config.yaml
norm_position: "sandwich"
activation: "gelu"
bias: "all"
drop_path: 0.05
positions: "learned"
optimizer: "cautious_adamw"
beta1: 0.9
Rows from block 2, named by matrix and row number. Rows with one number belong to one neuron. Each number is 500 + 25 x the weight over the matrix's rms, rounded and kept within 0 to 999. All counts start at 0. Numbers have three digits each.
# fc1: MLP up (model.blocks.2.mlp.fc1.weight, 1536x384), inputs 128-255
# fc2: MLP down (model.blocks.2.mlp.fc2.weight, 384x1536, transposed), outputs 128-255
fc1.41:477506507465516524474501488519493439518491471465515510518487468534521498542498487535509516475517518455544508496510510521521574518532510481529512485529534522473508487519512496490500474483483520477488463509474506496477483463533494505500482487503511497503501519507505485533524524493475503519514504495462472479534509573508479509475520518504529493474509527481488484500517537517517493538449
fc1.42:530537533492516537527511511503492496514525500510537469509498488502506507513471517504525485491519508556484456499429554467490535511477440502493485503512536509536501491483504493510511510498488455511540509528526481511546499466519516505511516514499510493473504489444468504494524496482541525493544494476523539509504504501514481497490439529523545517419490503525506481504481531487490466521511
fc1.43:494481548525518482494471542523528491484499466498428484495474480513462515559499522472517510517460466490476498448496480517519488481521496478522512475484527476507501498492470529497490503543533483482457502488471539506481499517469487517480561499522452535525480486553503488446502526508528605505492477504514456481513472523537493487495492519479481492469489477499523481451485493510468512517529
fc1.44:508542508480504495521515498480510467540496459482513493550514516518520481524496508502528513511486521456493495474525498507506517472503508492535497527505514493473501489448471520545516540564540480512540509478491489482465473510507525497471544489526513489493484506546482471480507478499535526500490481488516487481490512511476501514515474514504499509499505504482481507513486462522515517504475
fc1.45:466503492505469502454521469509465505472513502491535428520506495526491462568477509511526541465463486543516503527492539482531528488494492496484478529513495564482516500460505473481475482526503470515508496482527492476510472535504474509520491512499542544506530510488484530478500447495525529505500524523486510485499516515506472475498496486483503477494492475504512508517480504500492513501515
fc1.46:493505475490521486519487564512507444488524489508536496530498459494500544521499534500465507496494514481489516514469497521491509532470514435522502480555506502480506506532475498507489491532486516501513519502510462491483519495497478513487498522503542500487510473499477488518501498529487463499546495491503508539470474495490510513489533462501457497506545497491518499492553519507503519502499
fc1.47:510524464502505454517509494502444496533547476466499491521528509487444531512486509529557565464497488505501505499456548515529531530487524513510503498506487581525542504436515455483500504468447491532492502524540483500454511486464479519516493505483523528501500471509502501450498466486552489541500515523475515505525484566488505429519499495532528484499495479498515517425515507546482463506490
fc1.48:434490525504482506495493513505513469478484478526479507485485508523488454475455470526498491455539507467537497508520496524498507510520535504546554497514465563493527459530475495496494500525525519515505498496462480480466501486529534493478496500510548537475506480502486474526507531526501510474498503501527472491477499494504529478503473486503492487504538525533462461503550493536488537491519
fc1.49:499506587525498540527527484476482526492548442496500473523501462523519480492503521494429480495507433517491508480491531502473485490501487478478481492532496566496494544473464480464508517523530477496536492501485535467554482512476469524524524529509503540467502490478438475488509475517531544492523530467483518518502474489482532511507469482495560514503445522514521523459535481499519500517509
fc1.50:522494526543528529472502517496493515508517499476507499459476526521506510515493505541525554479497489467472496484536470492534471495505508488497464511486516449473436515506519502529452486505494474524489500484521507535499496520470536449515467468541482501497499481541493439522491498448457509532522517504487545558526479482522453511509516532521508487522518511487505466501493500509467475553518
fc1.51:466528535505530492492464512526488474536503490500493518494532469501506490483500486531480504490484463460514503453482524461498463522458511446489463525491517500529480500529502481500492501527487466459511550517472528479463490514525462509490497520452523511493522488445514472471501485522493466560517483488530516508463482520456509488510506488526528513492515519503485489504535484525495491488477
fc1.52:523482492487511472489495526518487474487500429484545514495525471468533466518492499498497495486542475502537501415464494540524532490516474448499498468500528512573461492527494485515457515530548494500578492509499519481500494516571519490540527477482471494505497456534538492515490498525534539506541495483497540515508498491507526501484510514491510479479477503499483455518474522498514521500494
fc1.53:474493483476476501499506524489488487497499510477501479550491429527448518512515547488497487520527456520499527485478521478512495490518505481552515497491470482507471499494471460483496494499506486483502506483467530500492512509489484535495494528512522535503536512475472505476483466510540516487496509504523476519470510514496490483501456517489496496499506527520535521482491507489512506496527
fc1.54:489525466444466497523520516510520487469546445513526524486522518521522442508518512531537512514497494459489487501505471472520549528501515450525538496537505539497502475470472488467510485528513495478526454519514492515510526489548498470469471537505561543506486509520480483522514461503521517495487494518489539473510474453513472493537503452513503475516519548489491513510521498500556508481502
fc1.55:515530482475535498504502538515496458477492496488494512512500468550530497484544506455462480498508442492492531484509494509522518496518498475476531523495514505499544517536476494537515502521436483455476549517513538504436500513482485527498486507483509488538507529519521545487524458533470503543500489480481500464521478513547528493509519481452547548517533530461544505476498514525478470502428
fc1.56:492512499541493492481481510510466491531482482472479466454483503521515571539505541518522502476536500484483500483525506499518550521509492465541498519513492493534490482553514487497526508527490475525485491507527503533527502460461513509489513512500480529452531505483524517469500484539556527523466501499493488481470510514497484449513475484493516474508494512468467502482512513528511496523512
fc1.57:478442505532529437461477507494454524512456508484500446508518525506454472526516551540509495527507471521534478527521513485546511505481504533511525530477487505552472500483485518542501542469511498463499505466522511496508476508547518476518519514508475458540480505465457516489494521513523529492506488509518530507517480530545493493525489489530487486462491533481509503488496476490488505468517
fc1.58:459495513512496468481511490518438486497485529499470525534504480506484476508454503486519572432455520520536491537491520508516488466481522522508510479534492500487515491502481510531491519506509454502483564484498511467470517464484476518445481480513533471550483471455489517464504493505492504509480522529491511515475515514507504520489497487501499465508530476530526468485546488497438489511465
fc1.59:507485527510528440466541552566512498493467531501489515495471530473457500480546505452463492516484498492532498519405486435516482482464500470490492490490507468518470426472433493495484536493507489533525464470488471508458562536536505515479503535448492549525490502491475488504499507516509512527501493488505506518515469526536471495522505455477513529487475530528506514495553489476487442549520
fc1.60:517511487501545502488476497502469510504489525535504523501457495472521519500513498461507479472480526453513489481492475523498520513497520510491496488502522465507468499493510505494513513531517484521509524502473489500485489525511510489485493488514491488522444510473520494532494518477482526487471512525496524483515518500474544509482524520482496524498469483479514473488474493499482485521523
fc1.61:479504478506505507543487507496482512512492495517495516497457499542538495480544452517531519469472464489559522526512535497512509526526498523498533507483486529531538458506454507494490487481498477504488459446486481495476511449482506473503545482499467515525505508512466448512507526480554537553516497487495428497503508487460517481481465522482513506474500548546479481478461497538504514479525
fc1.62:488525501491490467447501484493494490497516524518505474493512534488496545518558483499539585465511511485536506463525467545551567506493505521508532485539515531531504451454487510517480471477459501447530464498514474511465567466477513473540502500491520476490510512512528486537465561560554499481513487500503500492504501482479533472503497471529566506492499518474524506501520504510518477469504
fc1.63:500520506473514484473518507519468492519493432515486512497497511514519522515523480522534538506513537461522463525512533507500517501517514484519521477533483441488503498500487500495501508499503476484543462486507491517488492495476472464486555468490488464492462575551440486509484508491484493507473506517512492546507530502467545490509527508527492489477533509450469497478535500490464470477472
fc1.64:496553502512493483496531504501485508494483513494539488522511493490544484498485507472503504483520512514518471469483488515507534528511480479518481582531522521536491515466472504487507552503492447527535497517505504472555498435499500497516485522503517507466488530449477493485481516498548519507513505502507497446489482479480523510506478513510541491491504489501455472493538533577519470473470
fc1.65:512469480552510479456464495525487501512473536519470492475525506466494495511528523517535533455487462496519495499519479512531487512515503544500497503541493546516502505478519508481471507426467493518521555461504506530524559510474510510505512499462479522512479491457489472476502497509445495563508503492432512509506492501480456504490495499467535469523519502486506481508491540476440471478518
fc1.66:512562520523513538462489535489471466475437494487496508458488471498523528478508519493505490472502485531478488515487444527515543524521490477483512505463489496499536528472427513481485500487517484459540505493550499527445539454469540471501489490501474538516489526486502445516476548475537492531492445453458487517558479527524512519504511484511515514512486531550487462523483502519505434501492
fc1.67:475502500519487506529510504522513498513547476493517503487478515513502465517527456551495507496487492514507528476501526504524502505488474485540488537484486505513507510453515485531458489529448499499459487493466508514528484527463483436539514487470472495470509460535535465467514431492557524514539547486503512514497507476485519491485511495528518481495524513510512493498507498477504507515532
fc1.68:503536507493446492482459468528464483489489494504541534492512495519494467484486487527451510505500494475513510470507480497524536494543521481497483495484511517490472491503488485508497502542494511515522508519485540499465479464503473507485490537536530531455506519493505498480470492520479491510509501492499481523512512536492510446512498504456521492490518531516459510438505500521509523475463
fc1.69:513513530517515481492462488496502449512509458459486490495526539499451526477455482542478521527512459454507501455533495497526508532555519477473492555513489475476493492494511519512498483505489449523484499504504487533468518496520497496498478488490508494500507457514515518453502530517475471524469490466434505489507491518498484481514494488507521485486552504447521503481483514526483456519498
fc1.70:486533506525492508490485502508481490497524510487481495457492500510496444516515501448503496487486455512506509505534444493504464525506481530501506487497475510444470512500463522518490514502526478470500526500502499526516505517517479543487527488472472473522496472497444508505516561485470491479480486470492457473522478473528512507550455510509536479463521509490526446496453514480476460485485
fc1.71:480509526536491522488496505520522477484504517493482475508471501480505532513504479476478503504508494524486504466504475529470479502522493485538468503539469499510491481509498518484417479450526511513540514492510459484498491516491527505529494497493508487489512479497501505494493518502504475474483504465472452493500500523506507519515472476500488467493505513489515491536525490500481514481498
fc1.72:521475514534502469487510587509529464511487480476494507482517463492519496536498487500474499490483480492560502469507501519504508525495527474493480533509529515517494492503482473492474496522528484524488522518531471534510518489482460498499507500520523513483508539529502484505494561537501515507499463462511482494470495538517497515490498495477508505499520516514490505533471522533482539538495
fc1.73:506524479477557500437513528536508508444560519489510490442456545512498508501502514498499510557488518472534521427473486518510510512531498492477480549524525491488490492533505523514503497498545517549538463484511530535485494524494542455491528513471438550526483442503484452515506508503474552515499453483477499521553494474514495482523492511521507478526550480485509498526434487527522508496527
fc1.74:540554437493492539457517529537487470553454483497516525486517503453474532473500528489507521520512525489509475507431488513546531561476456519477530478489491462524523487474499484526509504500502501456521498511500508471476544508494522485512478475428505540510511502501512493527537536531486497492484530502482512483521467525472510495481485482503492533507478498478505472495474518541461464529518
fc1.75:487512499528454502502475494523497519469459509467509460538529509509515467457513454519463498493534508546494520506499527487502520503539515493523464546495502488522510475495496463522503498532511526508505523503513505519497496511508471508454515526518541488479533563506517510506508523505540515513475554495534487499521503468530490445536465491458488518522480494481483501496489492470474538538488
fc1.76:527491506483517498455478520507483469464528498526482517452505520509492482518472506508501489466532488461495493483503457491496521548500512482514514517496498511487463481543503527502486501492468475499453532502522507530515482515498496510513487523524511438495492495499499519487510546476464479525464544477526496438524513527476519499546492502497533490500539580482493489517479548508488537526497
fc1.77:506517495481537506529552492564494499513501454454483536479528472525484439471503581482512533555552464564493505472444550532550501509499471492476533477470546466520514467512481504507489529521486504498491438517500492502517479486489494488487495504438492526486495481529476477524525541487494528521586498486457519506507492473512456474488514507486501536478476526495502493511443525489533464535473
fc1.78:488524480476532475467501530491472485529502486507502516474503507499497492505490469517471536541481476519511498503467489535528474522447506485476516530449496490506489484550491476534476466472505523496558507500516473538447496471487495486456476503518538460463486514506536466537473513473486511514545496509511508526498501503487504493534471502490506505524501533524503498530478509477502535540492
fc1.79:489430491466507453512481480509526476501483482499494484525515555505460482535514519510512485520522534457497493463527523515485473498478526498534493514564489487501519487435473515512496513514468477485498489483479488500466525513497523534529511516495482481503484548489490491483495483503500508486484505503501484511472481540534467492500507460509509490508498510497478533478541471508543501496507
fc1.80:500498536513488489517491498512515475484524499494469478486520518471498497507527479463492533475477504478514482490477453509488490532495504539504518506480507518539469509511451535495491505515514439506482494517484495505523490471450504514483485479481519486505461554464531480474467513464514559518490498497510490486472481525488510493511464502506549516520513484518468476495504523494492474528515
fc1.81:461515483500541478485500510491493489536519480481507458500518507548485507521544532533506529465473544508487519481494512535501516491466455472515506480535534545530464482522515507505471529488515460515503455491492485471501480529527513476520517503500503481466507473498471501486487425469501511509503511483481506501534484527499482504513491489526509467458435486480542507511516494514522497474521
fc1.82:500514535508480508455501517514521468523493520475520458486506484513449494525556512517525506473483464501522524527481480500493480512502454456532511518453461503469477524449454489524442523493552463505527508508496519523514494495560544474502485482489468468521517537506480497448484522493505549500517516441494489482500472507519525494522478503533506493463508556494525487485455525506524482476522
fc1.83:469475525496525530480501480499470539500519497516503476527490486482450513468475526482456486528474472497463488476482544490509458510498485490493479535507483538541531508485511512490528488507508481485511531507478538441491471482557497491533524498446491509492528437474458493487552473544493489495493499473497518452538492516507503493514501499514494530487449517503530519499513492513517498508483
fc1.84:478509496468519452489480524552512487516456477488511519505526462492528496489536513510512511510532507446514530516479494488495527514469497463485485495471496518519524490512458482523478540486479496493506452455483499468443523453505490495463507509420526522497510509529475507480502494533538475522549477512505469515512471520477511502514508496457472504451494505484512489434489528518552463471506
fc1.85:483501492502460509539517454512503541527519422463475530495493493515536497473521549486445508537514470507487504488518490507487506499526470497496481489516478530500518442507455462447474485549512501547532487478501505505532533431479511492508525490508530563481509468467535439482488475481501528491513509475529499570492495479538495449528457508450519494507498543566438505477554459528440497488484
fc1.86:503466537498514473508521516521512486486518475497453509493471504506509436511465528472431484467496516522535478498438467504546480497506494549507572506500493484501499490538481490534497487552499514468470513545501489460474490469494520536474471502490491489532507466519510469517485504515482508470498459502488579458502504485494525468543499509499551520498557517492495498499476482496499518530478
fc1.87:486480518527439470483475515485541489547499504503527470521476523455500501512511519493525529501497511489472492508511503470515504499534504508520491510515493505477486506502504501508496508540480505491513505524483459511512491502465536474511472459508498490518458485493519474515499471435502519496493523493495535483500504510475502502489494515502527514499515489530497496487497550498520488532542
fc1.88:485528499463534487472511479512472457452521511475502497501476464496495541501455525532469496511509491511506506495507510504499487495447479488508451516507497471524491490524510467491483493485522504485493456479541487505469476535538554496507514510514532508527529509500507479484523483481500487507554510505485490540484488533523522485503524484489520459483469488456530494518538443468509522457495
fc1.89:509534466508494487506516526512489510486514461521505522499514524472498494582486521516502519479471504452523496498478521486531491492507505527480501507550476516481547514460518461517525502545522482478510502524529477496487520476475499484530484494467510511509496519531506524474474478469540497513491532532496493491504497552510541485488526458545500494510506490496519502483518496527457517502526
fc1.90:479534500498452499471454506501485501519487513500509497467488557513474501499528474490471534519518497493502437566524486500507482511503486484506506476511482537517489483478491528490519528500521519458480460498488491464504526496466500483513544511523446488513465462486504497443487473502535494472527497503525450525503476494505504496524481509542484502497500483548507471495503476496522490467520
fc1.91:483506492485492559485504511482505501531488510488508532497499489555504461476497504462467523480503487496507502510486493493541501534488524489530513467528494479477498500502482508515515518531513517486481497516501483503485487457461521484473467472509540517513499481481490450511489486502534519501557519509500463505487498476501526480513503496540510493515538516445504492467534467524518526498527
fc1.92:510478506538531414458501502535495496499491503517534523462475502460513482526480527459498487467499524475533498403465516533542517506513486517472471450465506503547499497451473501492491569542452465510526498515463528511493454523535501484530521514452499497508474477510496485510506474498478517481502496516478546494515468574504521504488540510455482517480465481478525493483546500498511483459529
fc2.41:477500473482552519484526543498520526522478538512452506483536519483483497476516491485471476484505456508482484494514507510460469483516504532497487460464494475477489511524495515505518494459526513501507475502497520504497501488496501541514489492505473487497510492484517453481509519483487473462485488508515496496520513497477498509575482517529505505540506485477502496488485495474497477499501
fc2.42:539482531493512506504474491505532505490509533494493509511500469469514484522513524493523488495505519523463435522489515385510522516509440499492505488493520495506494515498467478507520520494487467500497523525512463523526498493527508496495486489518512493495499490489514535467523523515503526479503503495517505460508491527512504475516488486483504501480500488524531500469508498516521496485502
fc2.43:527538558539515475463508515515481464481454507521522525508528468523504472460498511500506523531553458562527547480515483513514484470483507506494511524468509510463507516496485511517501450470513545514507540501449501509509512461517533515511491485551496519484477495513553495516508513520516490533494468496462478501518500497548491494489459529475466489481477513506501483489486479495485465534512
fc2.44:501504500493504490491507434508452526516489517479472494506491494498510554519475461477510506505548532520508480504526518513472468504491515523523475511515524498509498520478526506494524467481519494449536509483500513508498473483467518519484504486490519449493500526467497472490520481516503483495523528490513459503489506508523491505507457523536503501496498498510499532494539480513490505518489
fc2.45:475515503485522510511489505485501481519515491501527523506510499471505496473511508509495498474490494512475481507486477499506522500467492494498485468504484501526487526475479506507503506497495531485509499480493495473513532474502522478496491517497486455534488501500494508498488487515501482508505487504528516501496483476516503523493509504512496505500504520474504494476509517524511484523481
fc2.46:521492497490504493478495525519509472478525521498504469491510518476495486527507517493474479478502482471526471502508494495438517510495516500503484468497529516466459500480504520509501545493535517507456508483507485485499513461535486533523487513491486497564489462502489535519490511478460564540457491497495483522467508528498513533511480491509474493485488504510530496495500487490459517532511
fc2.47:490507495507501478462490509479490521484475488490517474514481489528503496481519484522462495459497502452514518497517480482503485477483522459501501456528511455494459498466466502489484490507484492543506518490483483478463533456503526449496518495527516477560516510520467489524493487497496509521523498454533492495516512493484502440572512519485503511495489504520542495480445462481515527477513
fc2.48:481520496492505485506488492479484490497465511506485516505485493480486543495501522504486565508511537502518515509535486481468509504497525518517500473485485491534458486472479486463474462485518498459502506499487478465512552513517500503458517545476526498490519471503529507529524488500539512477515538517504473464475488494506532502544449476544493487493513513477465543484532488516495474509514
fc2.49:503466495502522498532502527496485483503548446490488497518535473499562492500559549479500478517464515499472470518486509523426493521459516457526513465500465505467512489475466494521528514530504521523498496483497469500483517469535483534532463485495520480504518491496507462508522520496518474474489516520520479518456509497503532517494513474524508540519482510522536493500511462460566542518480
fc2.50:513466515509500487484505518506526456492521546508496469482484520498497518506515526495507477521528541505510524487512441489509518525498505504501486542472521456487496501475478512527465496517481495514490491511504482504524510465508534489510500499484504508519541510473470494496478518514506503504519517542525485536502474489533504535495472514488532472527492516510483517482480557487470464485512
fc2.51:485468532512475547516526509500496510508456553474512529492483489482461460482503481502534483480492492496519495551518500470479510479497486514489512525506449504538487544525531454488479520503477514511514512503466534525500491471498483499531490490494487463511530507541486522509510509483503460509503505510481491458501509529523455459467498496479470481489484475532482459506477499518527460507472
fc2.52:465501484490465461480512511447444505514425555471497475526495519480465466571479478531535508503524517431533447479534533505566492500526472508520503536517496468522474487502515509508496501459532484464572445496535502500521510548542496503511520529490534511498486511447470517482528486497507519527482509505516508500524508505492510486560523530518460456486472499485487457516507488492526520420510
fc2.53:506491539521506514519501494507508507502527471495526486515487474512528499488490498497498498498500472487485526516528515523487482486488543484502485500508497509484512516516523497514495485517489507490479521505494500504488482487518511509483460499508498473495492507522473487517516507500503493503523490503505535500506455490512515499504487507477513523499500486486511485484495508497514498547494
fc2.54:495496488496485504532456516518510497491545480494510507512518490511495507501470494468508466559502518505494508506484493506507568519495504519525506480542488534472469486442512482461474517507497501445477492511482522546507493503508469500502452518539549465507510479507489521516479485510427439463510478524498512450494488479488534524501507487477517486471495471491505500460487489478499514505501
fc2.55:500530498499533504478522501517477536483504468535471536482470499497510537495472499489473445486488504533463490532496497484477507478457488482481494495495501537452537508496518510497505499506468498488475499520509533476518539495495484522488545499503510500535500500509497529464505448523536459518460482508499479513483488467520467484526490482527500505531496468481509487459545473474498487531462
fc2.56:482447519495493532558508485508506508498535509485511488464448516506464449474511502484536484519508529509530503481516482512513486489486478512527493511496489495478489510479520510499524511483500502504477504460497500508486487496519497516516503465451468446528487491503492509484493538524498497496487497489497482471497524499496509480503479497479493501503481543551519530501488509527470495518485
fc2.57:489507502476511504494503538508488501485551521494509503492499510496478502494513531496507479508475493479511479533515472483486529491503458528478525532516465534547448476456533540515469536496535507460490463480526521493501519528537482470502510537521491477555518511503498534483473491501489540538488515486455457508506471476451500517525497483546509479486501472499491453523517465485496541505480
fc2.58:531482491505535485504538532513508499501480497481487529491508477490492461485496521499491489516549470507512516476514501456473480444495519522488522477504457462445503499517482495481480514522502520527499519531492507487497534514481496514496516495513486457509521503498471528527505518486507498468446486561508481503490532480508508505374505479510484513508509479510502509512461531491483491523491
fc2.59:471502465511522521448505477468514518476502555504495475497504501491477508476571454522535510504469522474472506548539502500416515465494529526566540489531482449539500505484507504486496476458511482463469494483496474533519482451420511454525491502460484500479526515533530528410521531477528471491517518488451514504459543524485521508466565471499490480530478545511550551521566549497518525445501
fc2.60:538512484496521521499493477502499487506503493524494494498506500491500511507499505508500504500524494481474480500490487492507492527489495505500485503513510502489506524495484520490512493519494495506510505480493503492502505465473495504502514504513510525477496498484493488499519508509530512510465505501487512541493517489502505506483483508521496525512509492506456509487482490523496504518505
fc2.61:515507518472487499488492504495500492465478470553484506501522519483516535472496507533517487501495501531472542528483452499517524507494561471471492481472495497489489491512523499484526507489500507492518504503485502494469504501476471484484493500513518561466522508494501483498478464494470503484477483518516506495520500517504494464540512517481499501498496514466468479506435492525531478502508
fc2.62:502553481484494525528496525511515522479528480509448491503504505546503453435499504533483505508504483520531512497492506510520498513486510469516524464458516480480502529529512491515507487484489507501509491494518528489512532556451500470522500532502475516508493509482523448509509516514487505521505509492543432562493458479518497498524497525467475510490481543446489481485498497492499508534503
fc2.63:509534508544485466532498477566537444498546519507523510513483483465474511537478551490458482534472462527490528422436550521547477475489492556504498533557462502466508504484461513536450474516523524495438558510495471506461521455526540451515467465447485471524516488605474554520498537506493503479540476463482488485500479519497488511482481486461524508524545514504508481471464490536480500563493
fc2.64:503482511523480500511494475518532497477517481484476481499479491519513510515505484461526476499499530530475502503463491466523521510524460455513505497494553470496487510501451505488529516495496459510467494531492475519506491533515498507521499493473520485484507471460508511476507514510501499486485502459503500445500490495478492514530458492481485521505505490491496488503486464468478495494515
fc2.65:512447500496444472493484493486494521514519523499484491488500491473464526475438496535558476506458518464519516494478453468524513473502505495499554482506491501491526513548517518476477524553490469536467530502500466499500489477538498523513421500506528452478501511496482528493514525482476476465431526530516481507505513470466534561475470508554533486512461507460497474526457498460468508482498
fc2.66:510505494510523477508491476509511468488464521520514482494536526487511512496539467514479525487497494463473494512528525516485512478532492503525456478535508503473479488459527519471494517482493561473495488485480499524529504487511480504487529535533476485457497503477528487526497516501520496498483490527473473528508484461498549512494472491501517474477515496473473546478558512441526483482533
fc2.67:493511509507533512515467494494500469503514504507496506486477505500507506522490504492507467501491516459462543520474460558538532507517483499474500518500554511481499499493500515525492529497462461437498515473497487536515472477539523482501504487529497536523509528482467535496482525532495509524472498526483534505506497491496487543499485490518501531504493529476519483490472506472485512474499
fc2.68:476533516507517539490506475525524477496494508510495515502510516472506526535462511476492488517467505545458559481451479495500484504486488545478482489513512516454493462533480499502444486466495509495477475510509472468535497510492542496511527473438503498511506469485516524492475498508506467512518512490464502515516494511504497474548525451553521494531527507485503524482504493497476465515464
fc2.69:486498511482537494503519505516506498491516489521463476463517517539484520410519484502510499497515495464509500494558481540473484472509511498518504430527525510491479515469500510484517490521460495521437508460473531503524488475461500510514516501462496486486501479455519464425556481512466503501493467493532488496463546505488537529503518494527503496520494513489527543471491536499485513447523
fc2.70:486513493476486506529520489518539512493496497489488536575502460500462483544512507512520525523508531493489484497491525488527502519550525523475510473503502529488514481518492513527490497498472515486479534507511451472496508522445516462440514497515484507476468496509471525523517483516517497468460496496540483508488488562523504469510517456515446507521501471447516572475527478542474500509508
fc2.71:475515480499510498520479490508509481509480488510514516502499503496500521487532494504487488486487505523545497483503510511512529500515521507515526502485489499519509486482456523476469492525533473496501504471499471491509521488520508470491519516492493521515511515541521508487505462505489532476508497461484471473489512480506487496505471485491493475514500526472481495504486494497505506503504
fc2.72:496458505497504544508493496501505555489482518495479496486470493510521506485487481463479473496504526506519512497522483518516529519495493501510490506489522539522517474520511488513494517486501501514522521517504501540495479499518502466505491496512492507507520479485520489481483518496483501501487503484499545498512542496494513499469491494489473518525503492521512496527488512523473520533502
fc2.73:473512496521511465514515500516528478464504534499500525462475502493514517453564575487512545526504542469483550434545472478505499476489551476501511470525511519524472439431508481497486514502509522529481508502514476512488542494542525476439506524514519481506553507465464496480500479570476476530514436563488552517474491543525485503536485490461531494492544482487446506483493496497503459520497
fc2.74:480524475462508533534513485479527477508510510515523484530484521491490528476492509510480510510548480504493473474502541521502511525493491482517493493519486497506543488507496492539502471444477529476510476474537479451494487471483526498536455486514504503482465485472500474515495499468542474485510494523471469545489454482507499516491491528491520518533505521497501475513508508509530500534498
fc2.75:534505506514472497488552557472494545503489520492527473570458513504480530480493450487456469486524510466495505499510483524495491494474549478546493521515457516491527466470529499528485499523487525457529503492530492482503481468513502518521491508515489478509514510489469452520468509501505491478526547490537468477493444512517544505512506494476520492535503474492490514497507520481499543480523
fc2.76:484559509486485507553550470467513523503490517515492534482463497479468444571499484489535503495521542493477510490501507504502519487533503518479497542490488489487502501502516496490478513499512492425514498519494475526549517529492497479500518527446514506514494478515484528470536449506502468466479495506541486506499505477514499484513517483511527426497498526469527560497518526528449498436502
fc2.77:484498518465507545525521441485427519519454544489458524491460497552448478432470478489496491503520533523498472508460532511529537474532435489481518558443493480538544484530510508505496521423493564513517484548490486524517524514528521455477458483488517496511479533501519485504504491485481487503510517476545515498524467479480495468459480507477476513525492505511477498500471509501466469480471
fc2.78:517467512525491498504460452496496502489500486495508475488501510499529507512528481546511504514476522507547487496498494511504516499470481513506505507498506479494482525472518512472465511524476493501488490475535519505492501524511457470501506513500493478511492515541501497483471476501490477462494503506516500525495502528507487473474541474466478499483492505466528487509501534480487529517515
fc2.79:483513489501489530530502511534479514507472496505430487486489513537499503498484481490497536492534486466521491503509456502456496489534465470538515494513497470524516506513501509521522527475528510511520467509514513500516504535447487525505523549459443493472499475484497478472505489510534523485499501487537492504516481497501493514535524502538497498500487492500487482501506473505470493477482
fc2.80:526503486483471439472528506494485565501530544510477502494527500520494476474508461476506476527502487510498509505514549503491500500505504486505516478516554543509512454511490479543486483432504519518504502487520457508533473465551482477524498532556539469506516504477514497484538537494428473448527536542481490515501538473510462518515502498484454488502522536511533468494529526501496506461510
fc2.81:498482489469508527513497483518478457504521583534507568526486491485487515497486520486480451504493512520433496514468509493518526453483479522487507513517520501483517503460521510495505493486516532494503504479494497478492495491506505479522501489508487483563493505532494519476508522573492468510496471499498486505476470487492469565512541493491493471523535479529520487473468504503535492525480
fc2.82:473500507486498425524501499527541479528514517505504499556507495466473443524522504507508468484490461483524477495481479498495536499533471515486529546478496476505479475543499549523557495530489531480507508490499467475508470494475477484473500492507485460503455517551445538525519516512501512460494505504511508496493491510541519465533486441495491492494509507504497495485518541452517494515487
fc2.83:476521490508455510495551443478504526488537464494550493526510489510570496459511470462525535512557537547535479531521541489490491466482519484535487492507495544458514523519459477472514518507488496458475518507492516484515498494533496524482469537506528419475521506531497495502503501504499473502488525496528528524478505516473479514482512482467491539518458527487546492485515478476510494515472
fc2.84:485496493461516512504508503519494476503535517503483486486466531527521485483495512503546512464454507463513469526502484516518496470498478526493522456481531473490471546458547527486495499481512459483506497472516469466488514526476451443507507510479485469535503518425503476506500516481500481555432506529532494533469513488455521533490527499535481485487463489500550511517526482467472491528523
fc2.85:520451500481483520514497449547504537500476472495470540506485513497503522490525504517461523526505536544513525519503505473436523474487483503508492481484425493473536463472476465468482512502483502506512485496517497518517498481538516506543516480509508490518475537492563474522498493501450483509520550484508498552508510512511506494523521490491527492521490511482464509505518518499474480492499
fc2.86:495486485492523512496516465517558460519495474493480454506474521499501543538495550552502484486495507550505486465481514493478494490489464514512517476508494464515497517490465525468519515492518442508528484488493491452532488484470489449538475506453528446465486505482466513456469499500483476524536525539461487506435490453479501513515509503466569483452529537438504521479513500496511469518491
fc2.87:502518463503516516485514481479511511496477510493492472499489526482491527496480503504483509452507508480510454490505497504476533499507481490497489500477502488484507501487464514490510491527507461478516485502504498504509491488477520500519512507488495526492489489490479524494471479497523511519490521508509491526486479511505500517460472495516524509528496482503487505483517523495489507494491
fc2.88:485498509464527478506506497513525498462502484500508513498488514480525528503493519494506455547508505520510490521497530481463508461463485505471502506499480501466503462504499501493499511526540534508496483561534496489477489474467498497492511499559529511523488486507469514527469521491514479466525468519516505490514503443521504528505516483498533482485521451498525465524525486518527515489494
fc2.89:488517490505527516490530493472492534487472520501498507499484519513489491505466502492558493454496510478475516474529545496463494486494528472513513506501497520497523485447496479514491507486510515497501513507511475479529529471467536531497483502525505484501494508476476508494485509480518470500496527522494494520487492532526526503528519506502516485493480478520523519493528499507488482419523
fc2.90:500500480486531503495504518516468499497498509456523492497487531520488500506506548492483530473473522500516455460512493510490524491508488465499493490507489503512472521514485468523540487509501481501489472491513497536509529488521503504506519506495513541504499462473536510509490522492502506519456524492463522523522524516517465507504478500492524490501486482522476493513495504522483518538446
fc2.91:485478481492478493482496496495486510471498517507545506517475506472487485509495511545508495508496549504514530443509512462544501496484577518539511458467503494482501497465501495534473502468504490508461517518502519508501510522523512522442530527503509483499504482495547519472476482536473503506483468509506514502501537492520524505487500506493459481515487435506533524497473505514488499493532
fc2.92:512489516514516501551516561484506497511482516493496491528484488517543515508480522441474519514536491473479530487507487506454462501465513502524528481479504482505486511460465471498485506501482534536491540524507509500495516501456510561486512521497480461497545428517494499512463506531511476497498469510482533488487495480512503537480510460536510504522463463515516553522527520516509524510506